Weights of a small image classifier.
Training: adamw at rate 0.0041, 6300 steps, batches of 384, held-out accuracy 100%.
Data: trained on streak pictures of flow and ridge fields, 48750 training examples.
Rows from block 6 of a small image classifier, named by matrix and row number. Rows with one number belong to one channel. Each number is 500 + 50 x the weight over its row's rms, rounded and kept within 0 to 999. All counts start at 0. Numbers have three digits each.
After each channel's rows are labels from the 100 images, of 14848, where the channel reaches its highest value: "responds to" is what is common among them; "patch colour" is the nearest of a few named colours to the mean colour under the peak. Only what is clearly more common there than usual is listed. The data: streak pictures of flow and ridge fields.
# convs0: expand 3x3 conv (model.blocks.6.convs.0.weight, 192x32x3x3, each kernel summed), inputs 0-31
# convs1: project pointwise conv (model.blocks.6.convs.1.weight, 32x192x1x1, transposed), outputs 0-31

convs0.82:525497579511425517504504498409547557467443429515464521472424509517443533434421559543548505488389
convs1.82:542484599489429454526537464451606499455502505416482574479469492486469509507432555556531449527393
responds to: high contrast
patch colour: black

convs0.45:406422461532501406515520564568437452473609546515462529532494584492501449526508414479521471489502
convs1.45:422529477467466548438530488582489461653477491547454446450496520500531527476538417487479535520413
responds to: turbulent
patch colour: black

convs0.136:514458498607492426528551504469503509625504489488483530422431548423507565513538540555582524515450
convs1.136:465425437527527406496522519505598536509541557399581451542522530526458521576489488429455527541535
responds to: turbulent
patch colour: black

convs0.121:553494529494560575491468408629397470512473465551446520507553476512490477494491557475419532530432
convs1.121:471512533389515571466410502573379468514432468540475509471520501507482521434582442505432482509516
responds to: high contrast; loop
patch colour: white

convs0.119:524524543519493539407565470471552513534463433546410493485519501417480539416487572549504554434406
convs1.119:497548508529459503542601585440565534384482466501552518513461472491471431503476606446529528568505
responds to: high contrast; turbulent
patch colour: black

convs0.81:535527514599437504593492525515544503511515497544479471541444443568476431460416511414567406459505
convs1.81:432525498526457527406592390543501500473478518601448554447473469482490470406520539478541521463453
responds to: high contrast; turbulent; spiral
patch colour: black

convs0.95:474461572462424452531479444416547524417462453476510497465428510551453485470416520525562548415441
convs1.95:498509537519427391508531511477572501457485516416483586442468530428441467502408545527507514500397
responds to: high contrast
patch colour: black

convs0.131:500501568500441540515518475484519529489500565567486510433455514503603438450421485574507580374528
convs1.131:522563578564469519490519549567552553471506612546486510451521487536595475464511494594523528405529
responds to: high contrast; turbulent
patch colour: black

convs0.20:550460577473557565450458504514466532406548452541496564530451489475481445382446469446477439445520
convs1.20:534591468574547571468474470496533547478503490486569526560548441505590472466575510405501546579545
responds to: high contrast; parallel
patch colour: black

convs0.11:456493613484484496437456505484515515491505454557513528538474492577536570417406480356519503502488
convs1.11:514446573404435548441471486500468390489546492552459508588449474503560565449446464454495477446505
responds to: high contrast; waves
patch colour: black

convs0.65:499489531576401535550545515484503576526524518611478573520382526529470446457421479504553496470504
convs1.65:458453539502442568478566449499513512494500489589478532460448475461517449445493579472494477540334
responds to: turbulent
patch colour: black

convs0.63:519487544504479533393508472471496530431550502494542493440443500542561456394443461490432560384524
convs1.63:457518462477515434397443523555475525466500485446513546434487522440465430437515498446398587434458
responds to: high contrast; waves
patch colour: black

convs0.186:529469529608481465541571548565475456518540455555389521402476542525551501451481495521535571514439
convs1.186:432529501487441494416477496623527557569528605568501490462521493576570499506489422532505484452480
responds to: high contrast; turbulent
patch colour: black

convs0.126:468541515562458490521502495467571491427398517446446517482496471430583462403473460497514567432584
convs1.126:491557615550497573517593518540481504444437469617458571486491464529467475460524555455496515551459
responds to: high contrast
patch colour: black

convs0.182:489530512451463553508460426505497445492442457495524489487597424542500485444541480417513658476475
convs1.182:468502462370517500479417536554401454444452495455568540524453501481502446549490533422472554493561
responds to: high contrast; waves
patch colour: white

convs0.168:449540548551538468426548450481521471444559439522513475508524475462471540554476567498423415407401
convs1.168:452479382476481441375509505479449511503565445466518572443500498465461418476481523406477503449503
responds to: high contrast; waves
patch colour: black

convs0.124:521471505564434443496560611562466460500543480550375542472474526463550521409474484448535474485455
convs1.124:423538504443492541461542477566451450483439485585398472468509504455486427410526425510523434485441
responds to: turbulent; high contrast
patch colour: black

convs0.150:523432566464444487489431440419526551440492439458544520464407543531470491475457499506543588402475
convs1.150:448525488494454413472477510513537536472461463442477622435453564446473447462461555451469544480393
responds to: high contrast; waves
patch colour: black

convs0.138:505485521518502518470468505496483512517490455497487508392496532436608437355434563568535575489517
convs1.138:550548504504474542506484563490451489538540547520410502505517496522590515484466465658553543408545
responds to: waves; high contrast
patch colour: black

convs0.22:432552572523558514409516441477569498494431487519507494506532416507478510470471544467365445432463
convs1.22:450533418491500437448529543464489515394510439484514574446452486452471391466483545418462559473536
responds to: high contrast; waves
patch colour: black

convs0.161:451503494502463560491662463480551571543469455589469470489460509416477520461501582523493543471474
convs1.161:577552543548495519522568459431522548421476474502522477459480509449518436444483606514581417556444
responds to: high contrast; turbulent; pair of whorls
patch colour: black

convs0.39:499513479602428509497542563550491476489576498514459518500477500531588482389505452370576498499504
convs1.39:443524540402450558459515527583469490513492555638483472447492446541460476441562468492441556487510
responds to: turbulent
patch colour: black

convs0.100:510485523639495460555565573539496469520510478540402563405468524428543510483483520520544541538449
convs1.100:421534486502493481384498438650481523577514544568491473504496514536506552508582440478489456518479
responds to: turbulent
patch colour: black

convs0.84:468420577450540484445498413490434540409502430516502506489450534507427438494466498544492424410455
convs1.84:467494452513505501446471496491477556513483450429613509456621587492483431558544478446469414542491
responds to: high contrast
patch colour: black